From a checkpoint of a small image embedding model.
Model: 7.51M parameters, norm groupnorm, depths [6, 6, 6].
Training: adamw at rate 0.0016, 21000 steps, batches of 256, held-out accuracy 96%.
Data: trained on single toy objects rendered from many sides on busy backdrops, 52.8 epochs.
Rows from block 8, named by matrix and row number. Each number is 128 + 24 x the weight over its row's rms, rounded and kept within 0 to 255. All counts start at 0.
# c3: 3x3 conv (model.blocks.8.c3.weight, 160x160x3x3), inputs 126-134, a 3x3 kernel for each
c3.58 [156 167 162 167 118 121 109 132 121 134 129 127 143 141 149 129 131 147 141 143 129 138 134 129 142 139 132 165 153 138 126 139 160 150 155 117 135 122 114 114 108 101 112 100  92 104 146 154  83 138 144  88 106  99 144 137 130 151 131 134 140 138 140 155 133 129 168 122 152 143 105 129 131 142 134 114 118 124 116 115 118]
c3.59 [ 99 111 150 137 113 101 146 138 128  98  96 133 132 130 127 116 107  86 128 138 136  95 128 112 126 139 143 106 120 122 114 118 130 149 135 110 184 176 174 121  93 155 147 123 168 117  99 126  69 151 145 103  92  84 141 113 136 158 138 145 118 128 125 162 157 141 103 117 126 131 146 127 115  94 130 126 137 135 141 151 145]
c3.60 [115 113 147  69 120 170 119 135 117 148 119 147 131 124 146 126 132 146 120 124 118 119 119 138 141 139 129 111 116 151 126  96 104 132 135 147 137 116 132 138 104 136 130 116 129 138  75  99 151 128 113 158 158 157 156 141 117 129 106 131 125 128 137 135 113  99 109  96 118 155 155 144 126 120 127 142 105 134 135 140 139]
c3.61 [140 140 137 128 128 128 134 154 184 143 147 142 123 144 117 125 142 134 125 118 137 142 161 146 133 138 123 138 152 130 159 154 142 135 144 136 145  78 118 135 110 117 134 115 117 125 135 119 141 117 161 136 122 161 137 132 125 124 139 121 127 128 151 139 140 138 111 130 110 121 125 123 139 142 154 146 123 147 153 162 155]
c3.62 [147 142 142 130 165 144 151 145 148 177 105  64 171 121  29 168 121  28 126 154 165 116 137 146 105 124 147 162 133 146 104  89  63 128 117  95 130 148 121 114 124 102 111 136 111  98 122 144 133 100 106 147 109 119 121 169 148 126 129 146 119 111 145 127 141 132 112 120 106  96 125 129 143 172 175 142 131 155 140 132 156]
c3.63 [162 171 148 180 124  94 135 143 139 126 137 121 113 151 146 127 171 159 137 123 117 147 144 134 137 153 126 126 151 130 131 145 143  89 122 133 145 116 163 131 146 140 128 134 137 137 141 137 120 143 156 124 127 118 174 169 176 160 155 159 161 158 174 120 118 144 109  97 133 120 133 116 148 139 139 157 141 149 145 144 138]
c3.64 [168 184 147 159 129 148 137 142 138 106 122 106 126 144 111 140 163 138 117 149 123 137 162 145 120 155 145 138 144 137 143 134 110 116 149 114 107 123 118  72  50  90 123  88  99 147 162 157 142 154 164 152 146 131 164 118 125 147 150 125 165 154 151 163 165 169 147 114 135 121 168 148 110 119 108 137 149 131 137 142 128]
c3.65 [157 112  88 138  77 133 113  65 128 161 165 132 129 125 101 161 158 139 140 120 127 141 129 139 130 116 134 143 165 133 116 124 134 131 133 123 128 108 115 128 108 116 123 123 115 125 135 146  93 105 131 102  86 121  98 143 151 110 125 147  91 122 135 138  92 149 152 142 169 139 107 164 118 135 128 104 129 120  96 121 111]
c3.66 [135 110 106  71 110  70  71 122  90 137 141 124 117 138 132 141 108 120 131 116 119 135 117 130 116 141 131 148 111  80 140 138 105 158 114 156 136 140 152 156  98 153 148 134 137 149 169 134 164 167 131 124 111 166 120 134 136 109 102 108 123 145  98 157 136 144 135 110 112 141 148 134 122 121  98 134 136 122 118 154 149]
c3.67 [140 139 111 142 119 136 107 118 165 174 158 151 165 139 139 123 110 124 126 139 137 113 139 137 138 157 146 137 149 136 133 148 137 121 137 154 131 113  79 140 156 126 141 165 150 127  89 153 118 104 113 156 130 145 132 153 165 150 135 132 130 111 102 124 106 124 108 127 111 126 122 148 169 150 146 160 141 138 145 147 147]
c3.68 [173 146 154 189 136 149 191 112 115 143 167 167 115 149 159 135 158 161 165 146 160 127  90 138 106 127 125 154 156 138 143 138 128 129 116 114 190 194 140 154 158 128 130 166 126 156 139 161 127 112 102 119 104 101 145 116 148 157 129 174 167 160 172 117 136 133 137 101 172 132 151 148 161 140 137 144 145 146 148 143 146]
c3.69 [143  94 177 128 106 156 112 153 130 140 108 107 128 115 114 118  69  95 165 140 139 160 147 135 152 139 132 113 126 140 126 147 190 129 148 156 174 135 162 142 125 143 155 118 145 137 137 147 141 141 182 123 141 120 155 139 119 127 121  82 127 136 123 125 113 133 143 111 129 132  84 113 159 158 155 155 149 144 156 162 143]
c3.70 [109 107 130  65 100 109  91  84 120 141 119 147 134 137 126 125 113 110 106 133 112 130 122 112 113 116 125 106 156 129  77  75  98 117 123 104 113 119 109 120 124 120  95  91  88 114  82 113 149 102  72 125 130 112 137 140 136 113 108 130  97  99 125 149 155 134 170 109 118 160 134 146 131 127 104 109 111  96 124 149 136]
c3.71 [ 99 119 114 139 136 184 142 169 156 125 157 145 126 144 142 136 126 100 125 139 134 141 113 141 122 110 116 127 148 135 127 120 114 125 125 101 119 115 133 122 135 125 130 135 112 146 140 121 172 148  97 145 165 145 147 157 137 152 125 120 150 115 112 127 183 156 142 120 151 134 144 159 133 146 145 147 123 133 139 129 138]
c3.72 [113 112 124  72 121 136 124 138 126 155 141 112 164 151  90 136 154 134 113 139 159 102 141 161 119 136 151 139 140 110 147 165  86 125 178  99  98 142 128 113 138 140 125 148 131 143 137 154  86 127  91  45  88 123 146 138 133 140 136 150 159 102 133  89 106 122 102 137 159 109 140 147 153 134 146 143  93 147 134 134 144]
c3.73 [161 151 108 137 100 114 131 115 121 144 141 129 152 146 127 148 176 148 136 143 135 122 145 111 126 150 113 138 165 120 106 153 130 114 166 142 137  89 130 121 110 127 135 133 132 158 128 154 141 108 158 122  86 117 151 152 144 145 128 129 146 139 125 122 107 126 103 130 111 101 147 132 147 153 147 150 133 131 151 134 139]
c3.74 [184 137 100 140 135 130 123 138 183 163 175 166 156 153 130 159 168 132 158 151 158 141 118 134 157 143 139 155 132 146 164 133 124 165 172 159 165 168 194 108  97 142 123 114 113 193 183 153 108 170 172 109 124 146  81  99 116  61  69 141  96  99 147 112  96 116 130  93 125 153 124  97 129  88 140 140 118 135 137 126 119]
c3.75 [111 164  90 159 122  86 107 104 143 139 118 134 100  99 131 113 124 121 120 119  98 115 145 108  99 122  94 120 116  96 100 117 100 129 145 127 104  60  93 100  81 109 103  82 106 126 128  97 139  75 113 188 156 105 114 122 128 131 118 112 147 166 105  76  89 119  71 118 112 116 149 128 145 105 115 132  84 126 166 136 156]
c3.76 [160 155 121 151 101 109 107 151 135 119 137 134 139  91  92 121 153 157 131 118 109 122 164 125 108 124 109 127 132  98 148 117 149 137 145 162 159 164 188  88  62 110 122 108 145  94 165 117 120 163 142 106 144 125 140 139 109 139 135 105  99 143 108 119 111 150  94 142 146 117  99 145 114 112 134  80  53 148 127  97 171]
c3.77 [129 121 138 163  97 104 134 122 107  78  88 126 124  75 106 137  63 121 130 129 141 120 119 118 113  95 107 125 139 136 106  75 141  86  73 119 155 135 185 123  84 141 137 124 150 111 138 113  87 116 133  81  92 134 137 129 120 133 137 122 120 139 133 147 166 162 117 106 134 130 111 143 108 136 131 110 121 119 107 112 113]
c3.78 [195 146 119 151  87 122 128 107 141 159 152 138 144 137 141 168 191 179 124 128 146 121 135 140 135 133 158 140 143 134 133 149 139 163 178 164 143 133 148 146 144 155 130 140 165 135 126 140 115 108 105 165 153 135 157 171 170 138 132 135 140 153 137 109 111 130  98 115 141 121 133 149 139 142 147 135 135 133 150 141 129]
c3.79 [141 167 112 153 124 115 141 177 145 131 139 116 135 148  68 101 122 108 117 139 161 119 103 141 134 114 132 165 145 125 134 109  71 129 128  79  90 129 144  85  89 141 110 113 136 161 136 127 118 148 140 170 148 162 148 182 167 140 129 145 130 172 149  84 147 150 108 115 142  84 121 134 104 121  91 123 145 106 112 123 105]
c3.80 [175 189 102 152 113 129 113 112 146 161 149 125 106  96 128 106 100 138 111 131 140 137 143 132 128 117 131 170 156 140  95 117 153 115 141 159 168 156 173 175 157 162 157 160 171  92 140 143 132 135 106 125 126 133 137 141 147 142 132 133 130 140 102 117 137 156 139 149 131 120 141 135 109 145 128 102 140 138 121 128 156]
c3.81 [101 104  99 132 153 117 131 121 159 123 122 134 125 139 138 131 153 156 119 122 141 126 121 129 153 143 125 104 103 108 143 145 109 154 175 170 161 171 163 165 146 124 135 124 115 134  96  88 159 123 113 172 145 124 148 154 138 134 121 120 123 109 135 103  93 112 162 129 119 154 153 132 113  96 103 111 107 135 102 114 108]
c3.82 [119 158 117 102 127 135  94 125 140 113 134 146  90 139 121  93  81  96 169 126 110 152  98  93 152 127 113  99 136 139 103 127 115 159 131 116 167 147 123 155 154 142 162 150 148 123 109 125 166 123  83 157 138  86 136  82 106 141  96 152 152 157 152 146 117  94 132  87 133 142 112 163 108  84 105 122 106 120 138 105 106]
c3.83 [163 180 109 171 129  75  76 130 123 161 120 122 120 155 131 135 128 139 144 126 145 133 141 156 132 123 144 152 158 125 139 146 138 129 163 154 143 178 163 121 125 141 123 147 130  89 156 135  86 149 127  76 135  79 144 115 150 149 106 179 135 139 152 141 121 146 125 122 166 141  99 134 136 114 119 123 130 131 128 116 130]
c3.84 [134 133 148 136  79 100 144 109 114 125 148 137 141 131 136 157 113 143 115 132 130 117 125 124 111  79 101 150 180 132 162 126 142 149 135 130 123 116 131  93 113 104 113 109 123 121 157 117 134 108 119  96 161 139 129 119 128 122 134 122 147 180 117 145 152 154 144 136 128  98 147 108 114 116 127 104 102 118 125  72 111]
c3.85 [179 142 142 112 126 139 119 161 106 116  88 123  89  70  97 114 107 123 135 129 135 173 161 149 152 131 128 145  98 165 136  83 108 153 134 114 103  75 111 116 117 119 164 107 115 114 149 159 147 181 167  92 178 177 109 159 158 129 148 154 136 143 124 109  90 142 133 115 153 115 112 127 128 155 116 133 151 118 147 149 136]
c3.86 [116 114 114 102 123 105 167 142 111 136 102 112 111 105 120 116 149 117 112 134 123 145 141 123 132  87 112 118 134 119  84 106  95  80 104  94 106 103 100 130 122 141 133 119 137 110  86 123 109 116 122 100  69  93 149 141 131 138 134 168 110 154 146 140 145 139 151 130 126  99  45 103 144 131 136 123 115 127 135 141 155]
c3.87 [ 71 106 148 157 161 146 113 131 130  71 115 101  99 145 128  71 114 104 141 148 153 142 141 146 143 142 145  92  85  89  80 118 136  57  92 110 154 140 174 138 140 133 160 144 143 149 150 139 127 143 169 141 134 153 108  95 139 127 129 153 108 107 125 148 145 164 116  93 107 119 124 125 108 119 128 114 135 139 133 131 151]
c3.88 [202 173 139 189 117 137 109 136 127 135 134 128 140 113 141 108 126 144 128 131 129 110 126 122 118 126 135 130 159 150 135 148 183 116 138 167 152 170 176 132 159 155 132 147 146  96 125 141 122 135 142 108 155 145 115 113 129 154 142 134 141 131 121 114 144 137 120 159 121 124 119 134 142 144 153 125 141 144 139 153 159]
c3.89 [ 94  90 120 114 124  92 118 150 135 134 160 142 142 116 123 131 123 152 133 170 156 120 138 129 118 136 133 136 138 124  95 108 111 133 133 120 158 160 191  87 118 130 118 119 118 128 102 128 101 112 141 130 112 131 131 138 129 142 139 153 120 139 152 155 156 152 129 136 131 146 133 146 150 114 127 143 145 135 113 113 125]
c3.90 [107 156 148 126 156 142 115 102  93  97  79  95 112 126 130 126 143 132 133 137 116 123 136 125 124 161 149 105  67  98 122 131 103 120 120 148 138 116 126 145 137 136 150 130 127 126 140 137 119 134 171 151 129 136 146 124 139 130 136 138 152 143 124 116 145  99 125 108 144 145 197 147 116  95 114 140 141 129 132 103 114]
c3.91 [147  75 137 123 126  69 133 119 133 145 123 127 121 142 158 113 127 136 137 158 141 163 134 110 145 131 129 117 168 149  86 140 115 127 148 132 134 115 123 148 152 150 155 168 133  97 143 153 119 153 134 109 137 153 128 125  98 124 127 169 134 134 149 149 174 141 144 109  64 134  82 109 157 128  87 155 104 101 128 136 112]
c3.92 [114 157 172 168 156 158 132 161 137 134 141 126 144 152 144 128 132 145 132 143 152 149 136 146 148 137 112 123 107 111 161 116  84 137 102 158 160 137 143 172 116 159 131 116 122 112 128 122 123 105 126 151 106  83 145 145 129 150 144 101 111  81  87  98  86 164 123 128 116 120 114  76 135 133 140 144 130 127 138 136 135]
c3.93 [157 125 125 154 154  95 102 110 112 131 112 122  99  92 115 128  91 128 120 138 100 138 154 117 126 135 113  96  83 114 123 104 133 136  93 147 116 117 175 122  91 155 136 124 128 112 115 106 134 152 125 144 112 113 147 155 145 122 117 139 160 166 153 113 133 109 138 124 118 139 156 140 120 117 104 127 137 145 130 126 152]
c3.94 [110 173  90 132 148 116 139 153 132 154 134 128 125 126 124 152 147 160 119 127 129 107 124 116  97 128 115 105 141 126 131 143 134 150 162 122  77  91  42  87 119  26  91 101  51 102 125 159 124 131 153  81 135 133 129 145 174 125 144 159 125 109 147 130 133 147 123 140 155 127 140 154 119 143 136 111 129 115 107 152 129]
c3.95 [126 128 141 135 127 166 105 138 136 119 133 127 124 139 147 123 133 152 121 120 139 139 101 138 149 100 138 146 155 134 118 148 119  70  88 104 106 122 128 128 118 138 173 153 186 153 161 137 136 177 155  97 132 134 100  73 115 115  83  92 100 135 110 123 147 120 115 164 122 141 165 168 119 127 118 108 135 116 113 114 106]
c3.96 [ 84  63 101  85  88 117  88 147 150 159 167 159 137  93 147 136 127 151 153 127 130 132 132 129 140 138 141 141 161 151 155 156 181 178 174 187 154 160 136 139 155 120 156 168 152 104  72  98 143 108  98 153 144 105 125 125 138 146 131 154 126 145 147 160 126 165 168 142 118 146 127 142 142 139 147 134 143 133 127 135 125]
c3.97 [136 160 159 153 148 121 173 111 149 173 124 155 150 143 152 136 124 150 156 149 159 125 136 147 103 153 145 153 129 152 110 128 130  88 128 157 204 171 140 178 172 120 145 172 124 139 164 151 132 132  98 135 171 124 130 118 134 137 149 172 200 134 162 160 160 134 139 148 160 138 142 144 157 126 121 149 123 123 118 117 116]